Weights of a small masked spectrogram model.
Model: encoder patch size [8, 8], encoder layers 10, decoder layers 6.
Training: soap at rate 0.0029, 11300 steps, batches of 256.
Rows from block 4 of the encoder of a small masked spectrogram model, named by matrix and row number. Rows with one number belong to one neuron. Each number is 500 + 25 x the weight over its row's rms, rounded and kept within 0 to 999. All counts start at 0. Numbers have three digits each. After the name is the row's rms in percent of the matrix's.
After each neuron's rows are labels from the 100 clips, of 14848, where the neuron reaches its largest size: "strongest on" is what is common among them. Only what is clearly more common there than usual is listed. The data: struck, bounced, scraped and rolled objects made by modal synthesis.
# gate: MLP gate (encoder.blocks.4.mlp.gate.weight, 1024x256), inputs 86-171
# fc1: MLP up (encoder.blocks.4.mlp.fc1.weight, 1024x256), inputs 86-171
# fc2: MLP down (encoder.blocks.4.mlp.fc2.weight, 256x1024, transposed), outputs 86-171

gate.220 135:511545553477517510508487493508464458513486517491505505499490454441520469482500517534515538509465486442479502479457485531520519523473502535520504466499511499464513549486433515522490525515475471529494488488486479550529467555483507510484502485433525495508517518
fc1.220 148:469551523492506488478481466502473532533500509506501534488516517522482501538527506502483483488470506536491529487491516476467478496488507508562473469532501525419496552452475507484465529521484505514527499529520506504496529511533481516486489519516498524495478503
fc2.220 149:495465489490514505499496494448496489446465495530471464488492493527486455524487455469531505507487506546471442465527510464515533534541470490553508491494499493524529502492485509509510540483509511509466513507532464479539487517525460510538486499472491438511531490
strongest on: one hit

gate.366 035:484496506511503475460485482486511523519513514501462527486541531525499511502494519450451483517530478438508469479494505496478528516540537496493518518488501486519529490475487468499488495508500529507521512488533514516512500495536530520497450541491499477553510493
fc1.366 037:511502544516438512498512498453525485504529504493489484454474523530432515456474543495506470510501500464538503508511487465471534476522528490433513503444482511536484498450489501519484464523503452495521516480551516499508549470533537471539533514473521507517451533
fc2.366 021:475472474496530481511464520559489478516482477482532509459504459503542536520508488506519514506513478509501509502467467507536499527516468496485498506530514459470543544485489596498501507498466520500511498511485485487521452447459467488535486473460494520491493502
strongest on: striker: soft; quiet level; scraping

gate.1 119:514477500492444504528479520479513510459494491480489492514525541489467506518495508496512495489466489520498451487498497496483520531481524492462557505494501478516496518508456508527479503481522509521516544560456485501471496539477473540530491505508584489481519508
fc1.1 107:478506512522522508458524469526502478509489483516511522487454486507549496507504495502449534540517518485508554493484508493514469436506496507576477510499511505499514480475519458465504470529494497492483488472528537501518534441511532487454520518511461509543485501
fc2.1 115:499517493509525515488525502519507527527515531453505533556528505514507503421491519500524501501476505462513523537441510496444524513489505492487518499468489474512496475501488504526475464517513459546524523529497507488467541524483512519467472568484503514554418495
strongest on: striker: soft; quiet level; muffled (low-pass)

gate.113 096:482485553517489510512461486495494472549516493490480512497510459463521520499473514447510557484549499493469481486520463496521523480494490503468544485515474492501497475487432470482530530503534493503537461522512494492541501442507518522434485455498513491489488551
fc1.113 107:528483462530502524457506491486528474467490503488548481492477491529515512541515512524517493484454498493513546497480511534523506496485484537482444549520529518537542524540543503565435491523449502525483532504472499543509518519489488486525516501498480519524518451
fc2.113 105:478535532497512494471478508486500538512494477518489520521507502464541481476521526445498491479522493471520518506523496508508471520418559482469470499501504521509484453499429497445539455516493514487540506478535524513509535515552502482511509491538511510478487553
strongest on: striker: soft; bouncing; muffled (low-pass)

gate.528 077:509500501485525476511469526511512485525517542512508528498517457535480507535485510553505527514465475498518548463507510502456484482477527497478471506477509514485458467510472537480487461488539490445509513499480502485517502530509509524523463523498522477490493551
fc1.528 081:512519508501521469505495507504487490495514568509492501484486496519522536534489508531538535513504511503524552462513506551452485480481508497522465513469516500502457482512497529485515473450499517466535522475464506515506508535499497527505496553482530520483503527
fc2.528 062:500480520506482524532479467501500548537512518476495497502484474486540504536537449453526470523477482506500523485459482495484503546475480526514499497537477441549508512513521479485502551539469521510506529485523466489495474506507528464525523510479499530480494501
strongest on: scraping; steel-like damping

gate.393 071:459537497486453526508498520488466521433518464526481535511503466474475547519520494489518496501520527450503450516479491492457497479496510510510501538459509515544522501504463478542480513538470482528550462510543520488536551506475488477546496533510538516498507486
fc1.393 069:493479496494471498520520503476533501476519493496467498472546515542475536473534523487514496522508508500519498459500508525487503521501515504425510507459474505484502526506503506539550512515483476517514501545527474530495516482534476524555528503493516514448531512
fc2.393 065:492501516461508500478489503501498469431465461469501535533483500488559510520466470523484482486492477522519514513518493509526529486506489498511490478561497487467529536508491487477485475495490530497453495496480513511487487502524510469511461507505480466520497499
strongest on: scraping

gate.583 069:505516500481514527489515494486503459478467491527547505456561486534469483469490526498522494523521485467507488487474521471515479484501494511449505478480519497467529544472492503515511522512505532474486450548466505522514483506488491498547501517477493511506468459
fc1.583 070:469485520495495517535466532498493514465528499496442510523465549453548507524486488502478520515474505507497501518516474489477535474524536506512531508528507480513476456474501492474488503529490515455476525469508513475476536504476525524451496510504496476490515488
fc2.583 061:514485425496460508493503516473483471561536502514479493532526521545447511447488493485483513530481487521529512509451525506467490520468507448484511481483476462474514476495520510503495440485516462493504507470468549518491533511503490553535495511482505491520475511
strongest on: striker: soft; scraping; rolling

gate.523 080:513514513484454507509497521496478535469474457485488510556544500503510517477514522463485518507536509474450488486501483458459520477494512526533548479502520489470475446466472471460464496495517495496525499490523508459504495461471497497505489472458500517513486517
fc1.523 075:478506495510489543517520498533483472481526502441506461534531494495527488476497504519482513493463449541504473466493464497516501506492484497507549459476545508503504477502529464493487483525507465478516503489502478485481526441497522519471515485473476504515508519
fc2.523 072:541506507510508484521494497480493449537462525480475524501458512496453503558488509497483503510519542523488504498503553478488463474534480533507495535468480518518481555499539513522469568486523518515464486517486460498484473499455490508518533494486482517512511486
strongest on: steel-like damping; round plate

gate.395 076:506506502508518506497506520513540517522520505495458491523503440494452476537545504482547556493491477471494486493536513512485507444525513498507458493459537515492516508485497495484500451467499445500494504536476512525478514486508511493508477501528506477484468469
fc1.395 067:512472513492477516475480470509465499477489485542558497458509540469550511474448493503464497518485495511535509483471483477493506503503480514503544489553429497519493493530503464502505517488504516521483506451484505505527464507521483485455497541472495518513541507
fc2.395 051:464488475475513506470503483478538490544509522501479525515496499506472500454513462530493464468515459491522467497507535473484496474526504461466444502476492487500476498485526509522517453485467457528484532470467506522453527477516515511555464496519477517530469509
strongest on: one hit; plastic-like damping

gate.731 045:477538466512525533533479533477522502524523496488487489503537555494497501515457510498504523529475433441516486503519483489492480519540525481528524474583502484501493499465499495465463472537507574481498491500478524466486504502485500552499523526487504492521469477
fc1.731 046:465494499497457511521487498474513511502507493527492502505527501497495506507512523548482501490456488512521499499467493488492477484538508462554471473518521509480500479446498501467439500539504487528484482488478484510497493543499532531525512518508523477514463481
fc2.731 032:531490535478514552510508503508534462499488507469501493472514481523456460495510526443508526489529491519499492503537459506516478487537496518519523521499504503482473508462464520532524453494494458518451526506548481475487494489545480535481448479491526501482528531
strongest on: striker: soft

gate.123 082:536517500514517498514507542478501495543562486518522491517504477513549458515498499471477471509455520472485463516528476493535535527459480491518521503510497475456508496504495513487502488440503525511514491506442496499487550519481528495512474482491485518476491531
fc1.123 068:509449478495465498536533516516557534497459491508468480482525528482543532493517501515503544492468471544532528465505506475495481482507489512503472531484528503508520492493512492460473470505546501486499518494552522471492503516473512526469524560484477487477487502
fc2.123 072:502521473525497519519454517460533466504537481499458504510501469530466506486504507481508482539501535462483431545504514517530559508470509516484481485494526477505475519496499508554468454507502485495463547499465536466497476516522500484556518518488501513556459511
strongest on: striker: soft; muffled (low-pass)

gate.707 126:509491535492495494502508518537510497446489506511471510522517495485443508496496512522435509480532500481490504476517499575533447457467535490513503509461544530516520493512463533461486503473497525489493493511489507499555510468504527537472498492480522474518517489
fc1.707 137:488508478507496523505511457463494505553539499483510471501489518490548458490518479481560508525467513548493499518461497445471536535515464518469482500555453490478494496455528439553500493537527492517491511490507507520450513542483484474498484509529510550464487485
fc2.707 141:467486466498433485508496495467505513474510479526472497501505525471514504501470485500506476510465518463541503489471569508472510444473576516470507515505488517478521522488482513485466514485509475474513483539522507521513496487519466533516489523447518481502461494
strongest on: scraping; wood-like damping; clipping

gate.621 119:507527525491550449518487490517475490532500511521549519502519545521425535494512492486513493502485495464472484524517523481507526483491482473493490481468514508503497474477510510481523466525508512540481490534504508541505538484475490482523494515449529496510462489
fc1.621 117:520497515492490542478509486518517539458520487520485470491509470487558465477502488496496502494490500482514453480504477495498514491520526515525472513524463498517486514527519497469447532464517480494486480513472480468505489529491487546470497491508485511504513517
fc2.621 129:484500488468533488460530485510489452495505510470500573471488436509440519491513525459545467463531457506489479492489496497514493485474485474509515498490524509495500489499511474476503495510491485493535522539522505534527493466523493515503471507547519536509468519
strongest on: one hit; plastic-like damping

gate.517 073:502522511497509521535504505507526524536509518491481461526518435472504480467524538491504518494514486519470500468490526530501520512507525460515510511486470476467516466487513512500549495531520498480546470479528543479495490485504502526468486510490516472488537552
fc1.517 072:521516493517520547491465500515476480506511517543496500468474475529502557500511482497507494524466530471514512489514471511505508469495489506494468539542478494506537489527530518548453454541483500493463508538473499543507481471499506510525522528484487499538501471
fc2.517 058:454523476465516527467506510477532503482469465517477502498517546467526512521538490465489491462454478465527505481495474534514466487489518475500487480545499519489509522481467461462539493520495473496509472468519552506480526483542497447458484521520501493448475475
strongest on: one hit

gate.9 047:537501437498522523474468533519469506490522501473544507499518495504483518528506449538508496448505493489531536508474493496492482463512475467478475520531481501496513500478479483514492467492493529507508466490494500487488523543480529552473485515517530472468524485
fc1.9 044:480489500507477495499482492508498480468498496514517579483509547497458514532522473577529497511448523545470502516509477504521502446511509487511503520516529503490504490468450487527485540503432496532529498474494453513531496483528478487502528525492457511525490519
fc2.9 037:530486532485485486493500455516521525486487510472532476500470468508499510536539502506534501456537548487492492499535515530502526509518481495472542527482447509521460519464473473536517532467517521507468488479485493520504488504476555496479518516548516474431519499
strongest on: steel-like damping; closed tube

gate.433 049:492514484495437512483485534542478477486504478542502471441484494525525547488453539511500491519489479487503481482495473494462498510487429521528509484501507515524519513479460506488482474525531512456498499459507485524503542470494441500546481495513535470522485513
fc1.433 047:504511495516489496523493467501473485467463538480512465525521546517536511471521476486515511468514518488491489511482538509511451505484459525490508495544487514509507465505500505498463491523469535507517504525469528526489499478506520445539491459489498472477523508
fc2.433 036:495513483490501525491539491451512490466523464480464477471455551520474464494451455520504501488513529501534508523474464491513481475453532509490493505488496519499472522509482511523545504490493534475504505488530568506521485522511520551494532472495496481499493473
strongest on: scraping

gate.185 056:499508473486502532552499518540456502479530495507494539549511467547532508494525546512500527483518473512452483519515524487524515477472520494495510461473531468512514479468478496499519498494527485491524512512496521516544492498497485483463473475502521478496484503
fc1.185 056:493491450509508504523495487497490507515505491535491548487481506562547519493500522568489515545481547501469494471509514480491458488469495524498526504505489485500480502494543518551481489517528524493530510502478495548499474481529487501490499495507494493509475504
fc2.185 043:444514492471501501470508494484499496501501519464516496470519553443511530514521494467495558452521461503534506531509510521489519487503516429496456515512509530517490501501472496488512483534487475484474490500521502436490503499517502483514504522509501486474496511
strongest on: one hit; plastic-like damping

gate.673 226:472534497494563515485553484468530529550494504515511506515517490506451485462480500506519493473529508511484506464502478502541478462475501480468502484511529507497491513515469473488440529491452501467472510512485521508513471471491492545508480426480476514491510559
fc1.673 248:471504488499564500486545493485505526533487516534499518489521495513471490485486495521540480470503503526489496472505469495534475493467494495445518480523532516487495512511482495514458527490453505479476515515480479520503474476506486540515483434496478518489495569
fc2.673 260:509474511494473481508476521515474461462522522502541490516500520507504510561531491509496512510514493494464488552507454472524501521532459523506516512467506499489498503486510476513502522491494494512523495460512470491485508486475534463528493493507483525476543494
strongest on: scraping; string

gate.405 080:486494484522487535514525522517481497482520484473479516530518497476498486491498515512504471483559481487476505494455424546482509475494451457513502479484477488491488508492498513465518486487526548501523419469467537496524553508478471502527482487488541498493513537
fc1.405 088:497489508533513470504478458478466467482482522504497515492476498516446515543485485513504504510467510468529515494496487526512452501473455511476531522485517505519474509502521526500504559460504485489524514514481463503516497528494540547453519549519523494489489494
fc2.405 080:512496533478503502472464503521503504514506535483498494505520460465537512465558480452503509529493442502466527483502504501466527509531470499486452466510502475509515511527469513486512477509514519537464488496499466452466483502482514481489523498507501498484508501
strongest on: scraping

gate.226 112:528454514520509509554496515488464497491562501510513505510486527476464550447496500461529495524505488494483485524529487505495535500493475476517502454479487479512507499507454491453470514489553483462519472482512527494475506456504530516448539521485537541512493500
fc1.226 111:518461519526506503535482503478506528487553510549487505512481516484497506443495492476515498520520486493469496499537497499535539506494482484523499439491507465528472511515485510458488572491545478468489476464515486482486517465495510531486535521475529571494502527
fc2.226 142:494486502491502475495530485516496487511458515504468473496457481500475498535497470529494510484501500498497506509449509512528535506551455515505482540506476485479526517502551515548486628484498500529464499501472447493496454497455454474504485480478466509494479458
strongest on: steel-like damping

gate.328 047:482527485491547511504492523495484470480483475459455526503516517521470451503501496511490499517487504481481540519470556511511503453493467518492455547489532494509432483459489500478506480492510514491451502507465537549537494473496490500542510478494535485522470449
fc1.328 044:495481475507510545525542497521502501482553457490525503491546498487498511542528507499480515487481519466508490464521490488508503515501476494513496522463476465500503470432514510510509477498494502499477524481507495492462548501488489503478482459510503525511489497
fc2.328 035:494512484486517449520499522457493522509494470517492519486464496516509499522485507510501515501510499501484531509498488490525501501531516503483504482482533510535559551504426467473553497524466457456513520436533513543551442481496514501504546565495502449492497475
strongest on: striker: soft; large